A small image classifier, trained from scratch.
Training: muon at rate 0.024, 11300 steps, batches of 256, held-out accuracy 100%.
Data: trained on made-up waving flags, 97500 training examples, 29.7 epochs.
Rows from block 5 of a small image classifier, named by matrix and row number. Rows with one number belong to one channel. Each number is 50 + 15 x the weight over its row's rms, rounded and kept within 0 to 99. All counts start at 0.
After each channel's rows are labels from the 100 images, of 14848, where the channel reaches its highest value: "lies over" is the class under the peak. Only what is clearly more common there than usual is listed. The data: made-up waving flags. In brackets: how many of the 100.
# convs0: first 3x3 conv (model.blocks.5.convs.0.weight, 96x96x3x3, each kernel summed), inputs 0-95
# convs1: second 3x3 conv (model.blocks.5.convs.1.weight, 96x96x3x3, transposed, each kernel summed), outputs 0-95

convs0.59:26 32 36 32 54 48 55 27 19 66 54 81 46 50 56 71 60 39 54 76 56 35 40 51 60 40 61 17 52 23 32 56 38 34 50 39 72 43 58 59 41 32 72 32 53 42 44 61 35 44 60 60 65 65 50 36 37 83 63 51 45 32 59 45 62 34 42 39 63 49 63 31 27 28 39 35 37 40 26 77 72 56 57 44 57 57 60 38 39 57 33 28 25 63 59 72
convs1.59:19 36 53 64 47 27 73 67 38 34 42 47 32 38 43 76 28 76 31 51 48 56 43 56 52 56 64 53 79 22 53 51 59 55 65 44 49 67 47 58 81 30 48 71 82 63 71 33 20 76 68 55 47 46 56 42 57 28 51 66 43 54 70 41 71 67 50 64 40 41 76 26 62 56 49 86 60 60 48 56 56 46 52 38 59 62 49 28 69 67 58 59 56 48 57 51
lies over: flag (89)

convs0.51:29 67 37 30 47 50 23 42 61 43 51 52 55 70 41 53 40 32 44 64 50 41 51 66 36 43 30 43 26 10 45 27 28 31 63 72 36 37 40 63 53 40 36 56 31 57 58 46 74 40 35 72 49 36 61 50 54 23 42 29 61 60 32 47 69 13 52 64 39 23 61 64 62 68 60 36 71 58 38 45 59 61 44 15 53 48 31 65 52 42 24 46 49 50 74 43
convs1.51:62 42 57 71 48 54 54 33 39 75 37 36 57 44 68 63 64 53 56 34 59 48 40 47 43 26 33 41 66 42 63 49 63 30 55 21 63 37 59 61 34 67 63 51 44 69 28 65 47 61 44 63 56 38 19 48 14 62 55 30 47 16 29 64 27 29 24 53 40 69 25 29 23 50 50 46 36 43 34 37 40 34 62 72 30 60 56 66 31 35 68 48 61 39 37 57
lies over: backdrop (97)

convs0.89:25 71 52 33 65 62 25 41 47 38 51 47 48 63 64 21 40 58 25 77 62 35 63 75 52 59 22 25 33 56 28 38 32 71 38 53 42 36 55 57 30 46 46 39 84 63 55 16 78 45 35 42 58 53 50 53 53 33 45 49 51 53 38 53 45 54 87 29 60 75 40 51 49 44 57 37 50 58 49 41 43 48 44 30 42 29 20 58 60 59 22 28 44 57 40 50
convs1.89:75 59 53 54 65 55 44 62 63 31 76 54 51 36 61 64 78 28 63 41 32 45 58 39 90 58 35 57 30 44 46 89 48 63 40 22 35 17 51 48 28 45 39 50 66 45 48 52 71 60 53 39 26 50 36 40 20 32 59 42 36 39 42 58 56 42 51 49 55 43 42 67 74 62 58 58 45 52 83 48 44 45 49 94 36 61 57 43 48 63 40 46 60 49 77 61
lies over: backdrop (99)

convs0.70:46 21 53 31 34 61 42 43 58 51 67 81 57 38 36 46 34 56 67 38 54 68 50 54 24 57 51 43 57 58 43 29 42 52 53 02 37 44 38 55 45 43 48 31 60 74 51 56 53 43 52 41 39 41 46 56 66 73 51 43 64 31 54 65 53 75 71 26 45 68 23 36 74 43 50 55 25 85 23 45 49 40 68 69 53 60 11 44 45 34 64 36 67 53 48 38
convs1.70:50 35 54 57 41 28 50 55 54 61 36 30 51 65 32 36 55 55 44 34 47 46 09 68 80 52 43 34 36 39 60 64 44 42 52 65 55 41 45 50 41 71 67 57 20 42 50 26 54 57 54 46 67 47 40 38 31 43 66 54 72 36 35 42 15 48 30 85 63 28 67 36 44 49 30 29 56 24 62 51 52 40 48 55 32 56 80 43 54 81 31 61 30 38 34 29
lies over: flag (100)

convs0.55:48 28 60 74 47 44 44 36 43 51 39 50 45 47 52 34 70 58 27 33 25 48 39 77 32 51 39 09 64 50 73 77 06 54 56 35 32 32 32 73 44 66 57 66 33 47 50 45 45 35 28 36 58 40 39 44 62 25 32 50 60 67 56 27 28 66 26 39 43 46 40 40 62 42 25 52 44 53 39 30 56 48 39 52 57 34 57 47 34 45 41 27 77 49 49 55
convs1.55:51 47 52 59 57 49 43 65 63 33 55 55 25 34 55 30 53 30 41 37 40 31 44 39 58 57 53 82 50 31 45 26 49 53 49 46 18 59 47 35 34 38 07 35 50 43 50 43 45 61 63 47 22 51 21 27 27 50 23 55 26 31 77 59 67 66 53 45 18 55 17 38 32 35 47 67 56 40 28 60 79 58 57 38 40 46 56 36 56 47 43 39 39 49 65 66
lies over: backdrop (88)

convs0.29:47 46 28 30 55 64 33 15 52 40 21 58 36 52 52 58 24 26 39 43 67 57 67 46 26 60 38 61 38 31 35 31 64 35 47 51 44 69 71 46 48 59 25 44 49 64 53 42 33 44 78 52 38 39 33 46 40 55 48 31 64 27 44 57 36 47 50 51 50 52 46 45 35 36 40 39 92 70 15 66 66 24 57 38 54 23 82 51 36 38 50 46 34 45 62 46
convs1.29:34 53 72 85 25 49 67 54 55 68 53 50 59 66 59 59 31 64 65 39 43 89 62 59 29 83 58 41 75 62 65 61 54 27 46 32 57 33 35 58 49 86 55 55 77 41 31 58 39 47 53 41 58 54 58 55 63 67 54 53 46 43 53 54 47 51 69 64 87 61 62 52 73 51 56 18 45 47 68 64 75 57 51 52 35 61 30 32 43 27 54 34 48 31 45 54
lies over: flag (73)

convs0.9:62 46 36 49 54 48 20 39 63 55 54 48 44 51 34 30 56 63 68 40 60 30 40 63 64 35 61 51 38 21 44 33 46 25 45 66 32 50 26 65 20 46 66 52 66 68 46 21 36 35 29 59 59 52 31 61 42 59 50 60 70 73 14 40 70 45 73 66 40 45 45 38 28 57 68 19 41 30 23 60 38 69 57 39 33 38 29 43 49 43 59 48 47 21 47 60
convs1.9:31 44 49 57 74 26 32 30 44 41 39 55 62 61 62 98 30 40 51 49 38 40 52 63 16 31 38 35 61 55 35 33 44 46 27 38 53 47 39 49 60 41 52 56 47 51 51 60 48 40 44 32 37 52 48 50 32 30 67 45 17 35 99 48 48 53 31 35 41 36 73 25 33 60 44 66 68 44 31 24 61 50 37 46 38 55 48 68 58 27 53 62 30 47 56 47
lies over: backdrop (100)

convs0.82:58 45 69 70 25 40 29 72 26 61 78 43 24 31 71 37 68 51 55 38 34 58 60 74 66 59 31 14 46 61 35 64 37 47 41 71 51 26 40 47 63 33 49 40 41 42 32 47 54 52 62 60 61 62 45 51 50 19 64 49 44 40 50 49 49 56 14 25 43 43 45 44 60 44 44 54 42 84 72 30 54 54 54 74 66 65 45 43 54 47 33 61 88 54 57 54
convs1.82:50 75 53 48 63 56 48 43 47 40 42 28 61 44 47 32 44 38 48 56 61 55 09 43 59 40 56 90 46 42 49 31 57 77 33 45 59 69 59 28 46 67 52 48 35 23 72 47 51 74 49 65 67 45 45 56 62 42 36 53 42 31 52 57 42 39 30 35 35 40 35 53 18 47 48 58 63 27 17 44 29 49 70 44 31 41 71 48 51 79 46 69 24 84 38 41
lies over: backdrop (100)

convs0.5:89 54 51 48 54 75 28 24 52 64 25 60 25 43 41 30 37 25 55 55 49 51 52 52 40 10 50 57 65 72 58 34 21 56 67 45 52 37 56 75 22 83 48 58 37 47 52 48 48 52 58 64 54 36 59 46 57 32 44 51 35 50 53 48 42 22 45 63 57 20 55 65 49 42 42 48 54 46 60 61 41 53 32 84 53 67 16 49 51 36 42 37 35 43 58 77
convs1.5:30 59 61 39 61 38 68 34 45 44 65 68 40 46 26 53 44 62 45 55 51 41 64 44 39 49 47 35 56 25 56 34 33 67 41 50 58 39 60 34 56 57 55 59 72 74 47 46 59 53 65 45 78 78 64 39 58 47 45 76 72 32 38 47 57 61 45 63 64 31 87 18 56 34 30 45 37 78 46 16 82 51 45 34 48 31 28 43 51 63 82 59 38 58 56 26
lies over: flag (71)

convs0.16:25 44 47 41 69 31 35 18 47 75 61 45 28 54 67 40 47 48 36 26 24 44 50 39 41 46 32 41 52 37 59 27 36 42 44 43 39 54 23 43 38 66 54 53 43 44 05 44 62 40 29 49 38 45 45 44 38 41 35 37 46 57 58 31 21 87 48 48 26 28 70 31 60 44 50 50 41 46 34 13 54 41 39 45 51 29 20 48 59 59 46 37 29 51 47 45
convs1.16:62 31 44 57 65 38 52 64 44 62 44 74 17 52 77 66 61 61 65 47 59 66 64 27 66 82 34 72 51 45 44 35 67 74 52 50 46 48 54 59 57 38 28 53 41 41 76 52 57 58 57 32 25 52 41 25 55 35 64 20 24 50 74 48 60 28 47 47 29 70 50 61 25 79 54 55 58 34 36 76 34 51 37 64 38 58 51 49 81 40 38 52 63 37 65 43
lies over: backdrop (89)

convs0.39:08 78 43 25 59 51 57 28 46 52 55 58 44 35 54 59 77 43 45 30 33 31 57 57 44 29 45 36 25 28 41 34 30 33 58 51 52 39 30 69 53 42 46 55 25 51 42 57 21 46 54 36 21 53 61 38 42 74 68 65 37 50 49 27 69 26 29 30 33 35 32 40 63 47 52 50 47 49 25 45 59 37 35 55 31 50 26 74 49 40 48 55 40 37 67 31
convs1.39:59 42 64 47 40 34 37 55 31 42 70 56 50 32 47 60 57 61 57 64 58 49 53 58 58 72 47 22 61 41 63 71 65 60 46 55 42 65 37 33 78 48 83 38 54 39 76 29 67 63 28 59 38 28 30 35 43 42 70 57 21 49 82 30 47 48 39 70 43 63 30 37 42 49 49 68 34 31 40 69 34 56 47 16 38 64 48 55 45 16 45 48 59 25 65 71
lies over: flag (82)

convs0.45:47 55 42 58 69 60 19 40 57 53 81 81 48 47 64 71 31 48 51 64 61 60 37 41 49 54 24 18 59 57 61 67 43 39 37 44 33 39 62 78 56 48 39 34 75 45 70 65 77 63 72 44 61 54 40 67 38 24 37 53 30 59 46 29 34 42 56 71 74 62 20 51 43 83 29 27 61 51 44 35 51 49 57 40 37 34 66 37 40 38 64 50 64 42 52 41
convs1.45:66 06 33 45 40 51 47 36 70 79 46 51 58 51 50 61 73 63 43 44 54 23 67 30 34 42 39 60 58 59 60 63 35 65 43 53 40 74 55 24 43 45 95 33 43 25 33 58 40 15 46 47 71 73 65 44 57 50 39 29 69 42 59 53 36 73 49 24 45 44 56 48 56 29 38 41 56 62 49 69 32 29 39 66 50 32 34 54 61 51 48 59 36 48 36 54
lies over: flag (87)

convs0.33:48 58 46 48 34 24 31 70 47 50 53 18 29 37 58 73 41 52 44 61 67 55 37 65 39 58 28 48 70 34 42 34 22 27 36 62 07 36 50 39 41 38 19 16 44 28 48 41 32 28 76 50 46 63 55 50 58 35 57 45 47 41 54 54 35 52 27 37 58 30 26 42 71 46 40 47 34 52 23 51 41 37 54 62 39 54 46 45 34 57 28 37 48 22 52 35
convs1.33:37 68 64 58 87 44 74 40 54 48 45 38 57 60 88 53 38 42 40 56 59 60 33 53 51 52 61 56 28 54 53 45 48 65 82 35 61 50 41 54 54 49 51 73 27 57 49 45 80 41 13 23 49 39 50 62 63 36 39 60 35 55 70 41 34 38 50 65 68 63 69 54 25 38 69 52 40 46 54 69 60 63 64 35 53 60 59 63 76 63 53 40 27 88 79 61
lies over: flag (66)

convs0.69:36 61 52 60 56 08 61 66 43 66 66 37 25 13 63 30 54 54 41 28 40 63 72 55 35 52 18 47 33 28 44 69 38 56 48 27 42 48 36 60 41 24 40 28 39 52 59 42 79 50 51 41 45 40 51 56 29 69 64 44 43 42 61 36 62 53 42 46 58 49 26 33 62 36 59 56 42 53 17 45 52 29 48 28 65 58 60 49 60 36 42 48 72 64 18 27
convs1.69:62 53 42 44 49 62 52 59 62 48 63 22 32 41 41 50 27 52 47 69 47 47 08 32 65 53 88 69 51 56 53 55 59 48 48 58 58 31 41 44 50 49 48 52 49 25 53 73 36 60 67 59 22 28 36 55 55 43 62 19 52 55 46 66 79 51 51 27 12 64 63 74 23 40 50 34 55 39 31 50 34 49 48 85 42 59 47 39 67 49 65 45 41 51 44 85
lies over: backdrop (87)

convs0.46:25 50 40 30 63 49 57 29 49 22 21 77 40 54 40 58 46 34 25 45 62 60 50 61 35 36 53 69 34 36 33 38 40 31 45 22 40 53 44 74 56 54 31 49 25 69 47 30 54 35 61 52 53 55 10 75 28 58 39 64 60 47 61 41 34 26 52 65 25 35 66 20 44 51 46 53 49 48 21 59 71 61 51 67 36 37 39 55 48 54 43 62 29 33 68 52
convs1.46:54 34 35 58 60 46 51 67 35 79 69 55 55 45 31 38 47 76 50 52 38 46 79 65 29 56 55 26 66 64 54 52 60 62 37 62 42 67 20 43 29 74 51 66 71 61 52 57 39 31 50 45 28 49 79 46 42 55 73 40 50 55 16 45 56 64 54 47 52 46 57 64 67 32 37 21 55 48 58 45 73 34 45 35 53 25 42 34 52 21 23 17 60 39 73 53
lies over: flag (68); emblem (28)

convs0.21:40 41 39 48 53 43 79 57 39 39 42 38 59 49 54 54 62 55 69 15 38 67 55 62 48 81 71 10 71 45 71 47 67 49 52 62 34 41 28 54 57 43 66 45 64 47 50 39 62 30 59 39 35 53 45 59 19 38 33 47 54 51 50 41 31 28 56 54 47 55 37 48 39 28 91 17 44 52 37 40 42 43 52 33 44 42 63 56 55 02 50 78 42 58 44 65
convs1.21:55 60 41 33 40 41 41 59 42 46 44 52 53 52 54 40 38 35 05 59 65 69 42 40 38 46 32 93 45 45 42 49 09 53 47 38 48 47 50 41 62 36 48 57 44 52 70 47 61 45 45 61 50 45 52 75 62 60 60 21 13 74 44 40 34 31 31 44 49 56 47 47 21 60 43 37 54 32 39 73 45 40 56 71 64 48 45 50 43 24 35 44 28 23 50 11
lies over: backdrop (86)

convs0.67:42 39 78 78 44 57 29 72 47 34 47 79 40 37 72 41 62 50 43 20 60 71 49 74 57 71 22 31 65 57 60 63 35 56 47 49 48 26 80 48 49 40 75 31 51 49 39 60 63 71 72 53 52 42 49 71 29 38 54 33 64 56 77 53 63 47 80 33 63 54 56 38 41 43 47 44 52 65 48 38 45 42 51 17 44 64 54 54 54 40 37 64 72 75 32 68
convs1.67:52 52 45 51 75 45 42 42 50 30 30 51 44 46 39 60 48 31 61 55 70 53 18 46 40 41 42 46 36 53 42 51 42 66 44 62 55 69 69 66 34 58 46 18 50 35 58 29 67 69 53 53 37 48 51 33 59 48 25 71 34 49 36 36 35 57 20 38 31 18 40 31 43 81 27 84 51 17 46 45 44 41 62 61 64 40 41 34 08 60 58 54 28 61 36 54
lies over: backdrop (99)

convs0.18:49 67 28 23 57 41 57 29 32 44 61 42 60 36 67 52 41 30 42 42 62 79 62 83 38 22 18 30 36 21 38 52 44 46 61 40 13 65 70 67 35 38 46 59 56 45 31 42 29 40 42 56 59 52 41 36 31 59 33 26 50 45 66 39 37 45 29 67 57 31 36 21 38 54 31 47 43 49 30 59 37 38 42 38 37 40 46 39 47 73 42 70 62 33 57 53
convs1.18:27 56 77 78 71 56 46 30 50 77 68 67 61 49 72 63 50 77 44 48 37 52 63 51 38 49 81 65 41 85 57 32 67 44 74 43 46 45 33 69 33 70 49 39 53 58 62 68 76 45 52 28 33 46 37 62 53 61 48 27 65 26 61 70 39 63 48 67 53 53 64 49 34 61 47 43 52 34 47 55 81 47 46 34 52 53 70 31 68 34 47 14 53 35 53 50
lies over: flag (95)

convs0.17:39 50 54 65 33 52 48 61 23 40 64 37 33 34 60 51 39 48 55 56 39 26 46 49 55 47 17 61 36 56 74 47 38 44 31 44 36 55 52 81 51 24 43 34 52 44 61 73 70 58 56 47 53 48 26 79 34 12 63 66 57 23 52 55 50 51 45 53 57 48 57 14 66 27 29 26 46 44 33 51 32 26 32 38 56 63 13 32 52 64 41 67 51 42 50 63
convs1.17:54 54 46 41 49 41 55 36 66 61 64 59 60 53 68 63 62 58 36 63 44 38 39 57 60 37 79 46 42 64 25 49 47 56 55 61 52 57 30 20 49 52 44 57 31 32 32 17 26 50 43 24 39 60 65 37 73 41 34 55 53 49 71 65 39 33 60 40 62 25 15 11 42 56 64 62 22 52 52 16 49 69 31 70 36 48 78 41 45 41 43 40 42 53 34 30
lies over: flag (97)

convs0.30:44 50 47 43 40 48 48 25 35 73 37 69 05 51 36 79 50 50 57 59 42 48 63 68 46 36 64 47 44 34 32 47 23 40 24 20 57 49 33 56 36 31 47 48 62 29 53 54 42 48 46 42 52 30 29 42 50 72 70 53 75 43 49 22 64 14 34 33 49 51 17 44 31 49 39 38 35 58 29 41 44 66 60 33 34 48 48 18 58 50 46 38 67 46 31 57
convs1.30:45 20 44 31 75 30 58 55 40 37 29 47 43 42 64 70 32 55 33 53 55 28 29 52 44 47 46 41 50 03 58 60 40 51 62 39 55 37 66 50 33 33 16 40 51 55 69 60 37 50 72 43 60 07 46 48 49 32 57 68 55 45 49 62 64 71 54 50 50 70 43 10 84 62 68 47 51 20 42 53 36 48 63 50 46 57 53 44 48 39 69 50 56 66 48 71
lies over: flag (81)

convs0.68:44 63 66 42 74 49 18 59 64 54 39 44 57 54 50 44 55 41 41 47 72 40 45 46 63 60 10 70 30 38 29 45 29 54 35 37 74 79 50 57 44 53 41 50 61 36 51 58 62 68 40 69 55 46 53 68 56 71 65 43 54 66 57 38 48 53 54 74 56 47 55 85 50 51 64 29 39 53 42 32 43 63 55 20 71 68 54 59 65 32 41 27 35 69 99 59
convs1.68:42 38 20 63 33 49 52 80 66 46 38 44 47 20 49 55 42 51 45 35 42 23 56 40 58 51 41 27 42 31 50 41 55 26 61 42 30 28 32 67 48 73 57 49 47 77 43 40 41 37 67 21 62 51 35 26 41 30 19 55 37 40 38 46 39 40 48 67 63 53 48 32 44 47 55 56 22 50 50 66 43 55 35 66 07 56 23 64 27 54 39 37 58 26 57 33
lies over: flag (80)

convs0.27:26 46 60 47 46 44 72 56 40 39 40 26 49 23 57 43 37 35 35 55 61 25 48 45 44 61 14 34 49 56 74 62 55 64 57 15 63 20 61 38 45 43 27 32 73 39 42 45 38 38 96 58 61 31 47 47 21 47 45 49 54 57 62 36 48 61 61 52 65 45 63 71 54 35 64 43 51 28 36 60 32 30 38 70 42 23 65 37 28 37 45 54 56 57 44 29
convs1.27:58 42 44 60 44 58 56 61 42 38 53 76 51 33 72 13 59 56 47 55 65 59 59 60 54 79 51 83 79 64 49 33 58 40 44 32 49 82 51 57 56 50 51 80 45 46 48 54 41 56 74 45 78 55 79 45 67 44 80 50 56 45 51 36 69 45 47 43 33 66 21 40 60 51 39 52 48 56 20 78 18 42 47 44 68 37 48 32 49 65 43 38 32 52 75 29
lies over: backdrop (89)

convs0.81:39 46 40 59 51 41 25 77 45 37 25 61 64 64 67 24 71 40 10 39 22 41 58 44 30 53 49 22 33 58 52 50 60 38 52 40 30 40 40 62 34 49 15 47 63 51 46 31 99 46 29 37 43 45 59 47 31 54 48 39 68 63 42 61 42 49 72 51 61 50 54 24 44 38 43 46 53 33 22 56 65 53 50 51 46 30 39 36 47 22 38 35 55 70 53 55
convs1.81:68 42 38 42 52 69 36 64 52 30 55 50 61 45 44 31 43 73 32 54 56 56 54 37 64 58 51 89 46 38 34 39 69 48 31 27 22 55 47 26 47 41 32 45 33 33 60 39 29 36 51 28 22 52 35 42 18 40 37 24 40 47 63 47 43 46 55 42 49 38 18 79 49 32 55 69 61 45 52 55 53 49 37 64 55 32 63 46 65 46 10 27 52 78 69 51
lies over: backdrop (100)

convs0.2:39 58 33 68 42 38 42 62 13 60 45 22 63 45 50 48 54 62 46 74 89 56 49 36 34 46 51 44 71 44 68 55 49 56 66 40 31 36 44 69 59 51 39 49 43 53 63 37 63 21 37 12 41 56 41 41 30 58 38 44 60 41 59 44 40 47 31 77 50 49 50 26 71 36 63 38 51 33 53 51 55 50 58 65 59 40 40 29 35 61 21 26 49 20 08 40
convs1.2:52 24 40 50 78 50 84 59 63 54 70 36 39 45 59 55 20 71 24 49 44 50 45 42 51 49 48 60 43 52 63 48 38 21 32 45 65 11 18 49 35 86 61 56 60 73 40 37 32 51 80 21 51 38 62 55 56 57 77 50 57 42 54 46 51 55 72 31 38 33 65 46 52 47 48 63 56 56 27 51 55 63 48 43 26 55 38 68 31 32 29 37 44 42 65 49
lies over: flag (91)

convs0.92:50 58 77 36 66 64 33 56 31 34 48 60 71 40 60 74 49 40 35 50 56 57 51 57 46 36 25 65 61 17 44 67 52 39 62 35 45 53 41 66 45 25 64 27 55 31 39 42 64 62 63 71 52 45 35 84 65 63 58 28 47 46 47 43 75 49 39 61 56 44 29 60 59 30 20 59 50 10 42 56 49 27 50 38 48 39 29 45 54 54 49 61 32 30 07 50
convs1.92:54 41 44 38 56 31 35 60 48 67 60 75 37 40 29 62 50 44 39 64 41 44 48 42 32 70 41 32 49 65 56 36 87 49 76 54 45 66 57 73 28 48 57 51 46 64 56 77 63 41 64 88 17 33 45 45 39 47 25 61 53 08 53 45 58 72 37 45 49 45 66 45 26 58 48 56 46 41 59 40 28 40 43 53 70 58 58 34 64 56 77 26 35 48 77 65
lies over: flag (84)

convs0.38:23 37 68 49 59 20 61 59 29 34 43 41 87 45 60 74 49 40 37 56 40 30 53 30 28 55 56 42 50 15 61 63 50 48 45 52 52 38 31 64 42 62 56 54 52 42 39 77 74 69 49 51 47 49 82 38 34 41 47 48 59 67 74 59 53 14 64 63 40 30 69 57 57 25 76 46 56 32 48 52 60 64 49 34 59 61 43 37 53 50 21 50 19 56 69 55
convs1.38:35 42 44 56 31 84 51 23 41 41 30 47 45 27 74 16 55 65 51 51 65 63 43 42 83 33 60 68 51 63 39 57 60 38 49 31 39 76 59 50 43 60 70 65 42 46 68 32 29 45 45 62 70 56 48 29 54 28 51 31 38 76 55 56 74 64 32 41 58 57 25 51 27 57 44 58 60 61 28 57 45 34 56 47 58 39 66 28 50 41 60 45 40 03 51 45
lies over: backdrop (100)

convs0.73:44 59 48 57 63 62 65 49 40 67 37 37 40 47 43 27 26 44 47 55 41 56 61 64 50 85 00 46 58 48 62 51 34 58 74 05 52 30 55 50 43 61 43 54 17 67 43 90 54 57 62 50 42 49 64 46 45 49 32 22 46 23 51 49 45 55 49 25 52 52 51 43 80 18 35 36 39 69 34 46 48 35 40 70 44 39 53 39 64 54 55 50 41 51 47 32
convs1.73:51 35 53 49 34 61 55 63 42 41 75 73 42 26 72 47 58 64 30 58 58 41 49 76 76 70 82 54 52 48 66 38 75 48 62 44 49 53 52 49 60 60 49 73 52 39 43 20 42 57 47 50 57 45 43 34 59 17 59 62 74 63 52 55 50 57 30 73 43 65 86 15 39 37 38 15 52 36 65 55 22 64 40 38 54 64 84 49 54 51 40 37 53 45 37 56
lies over: flag (72)

convs0.86:32 38 56 49 29 57 15 40 46 43 71 66 30 66 47 13 66 53 63 18 58 45 64 51 55 38 47 27 35 36 21 35 34 35 56 48 32 45 50 29 35 33 52 68 20 52 42 62 42 56 31 55 47 43 38 27 36 53 45 46 45 51 46 55 44 76 46 30 14 47 55 67 69 38 39 49 62 52 31 47 60 39 53 79 35 35 44 32 58 44 38 25 55 77 59 64
convs1.86:41 61 37 50 69 46 42 44 47 52 34 38 43 44 76 61 52 40 54 62 51 43 10 54 42 57 72 58 53 66 67 62 83 55 53 56 60 53 54 40 68 44 66 46 21 42 52 56 48 70 62 35 71 34 42 56 23 50 42 80 44 48 51 55 42 53 33 65 43 49 48 21 13 68 42 49 52 00 43 57 18 47 57 19 40 43 61 67 60 74 44 63 42 42 55 50
lies over: backdrop (92)

convs0.0:36 16 30 50 61 67 41 18 59 41 58 49 38 54 36 17 41 33 37 56 19 43 59 43 43 51 38 72 41 31 52 32 29 52 56 29 69 47 29 60 38 24 54 41 51 28 64 63 50 33 21 51 29 39 63 55 32 30 51 39 40 44 47 54 50 49 57 64 55 47 47 59 83 46 29 52 67 29 35 33 57 46 42 03 22 51 37 56 44 49 66 45 55 55 37 48
convs1.0:56 43 38 50 60 27 36 64 64 76 58 85 48 42 31 64 49 70 20 40 47 56 47 54 66 78 70 53 50 61 64 48 38 15 39 29 39 55 56 35 49 31 64 41 74 54 52 33 58 58 39 68 38 53 31 62 27 44 33 11 64 38 51 64 62 60 55 67 57 41 21 50 43 50 54 62 53 45 31 58 57 29 39 71 32 31 80 39 63 37 51 66 58 43 71 58
lies over: flag (95)

convs0.80:61 37 47 77 64 34 58 61 53 41 44 78 38 35 49 67 38 37 69 36 28 61 27 58 66 69 37 50 44 44 52 50 34 22 45 38 24 70 24 60 39 30 57 51 41 53 61 37 41 34 62 44 56 47 78 22 51 43 69 42 41 40 45 31 67 39 27 57 52 32 37 24 25 24 22 31 29 55 35 46 51 52 43 34 61 55 70 37 44 27 31 40 71 35 54 66
convs1.80:57 62 56 28 43 60 54 65 54 89 29 75 71 42 42 42 34 45 24 67 57 71 42 51 40 46 77 62 63 59 46 37 67 68 99 74 72 74 58 26 67 44 63 43 43 47 51 64 36 45 82 53 46 49 40 59 62 51 56 47 54 75 55 61 50 57 46 36 57 72 53 55 14 51 56 42 48 48 50 43 61 56 39 50 71 43 63 65 66 49 61 65 55 55 37 35
lies over: flag (94)

convs0.87:31 45 59 33 57 03 24 32 55 61 63 37 64 59 38 36 63 69 22 54 31 22 45 52 30 40 42 48 45 49 52 54 42 30 64 46 29 24 35 21 36 38 35 47 38 51 54 53 67 29 26 77 33 50 65 47 78 58 34 68 76 92 43 58 22 47 34 59 45 44 57 57 49 58 24 48 51 39 47 47 47 51 37 53 49 51 43 61 45 41 53 37 47 46 32 41
convs1.87:38 48 44 55 81 60 54 33 85 41 55 39 33 62 30 49 57 41 20 48 60 57 61 32 19 62 55 75 47 62 40 40 45 45 43 41 33 16 56 48 66 41 43 39 28 60 54 34 50 68 43 43 28 42 31 56 36 53 32 27 54 40 83 49 81 51 53 63 29 35 30 49 52 58 56 71 64 57 27 52 26 55 51 55 18 58 28 63 61 65 26 56 42 46 44 68
lies over: backdrop (90)

convs0.12:39 45 66 51 62 34 64 51 59 17 24 40 52 74 47 41 45 41 29 81 50 56 63 55 39 60 60 51 34 34 43 24 36 59 46 51 41 66 54 76 64 53 62 37 79 53 71 37 40 51 36 14 31 21 54 34 44 51 62 42 50 63 39 12 33 17 52 97 53 64 33 49 63 58 39 50 51 55 59 44 57 52 56 46 58 58 33 58 51 52 59 73 36 37 41 37
convs1.12:49 28 41 45 41 63 41 48 46 48 42 36 71 33 62 46 47 46 58 51 49 49 52 35 65 50 39 60 47 55 82 48 51 40 28 69 47 47 42 77 33 51 26 45 44 37 55 47 60 42 40 53 42 42 36 30 40 32 52 50 25 31 34 80 29 73 41 26 59 46 15 49 21 55 84 44 39 29 47 48 39 31 47 27 60 66 53 22 70 18 57 17 47 31 53 28
lies over: flag (82)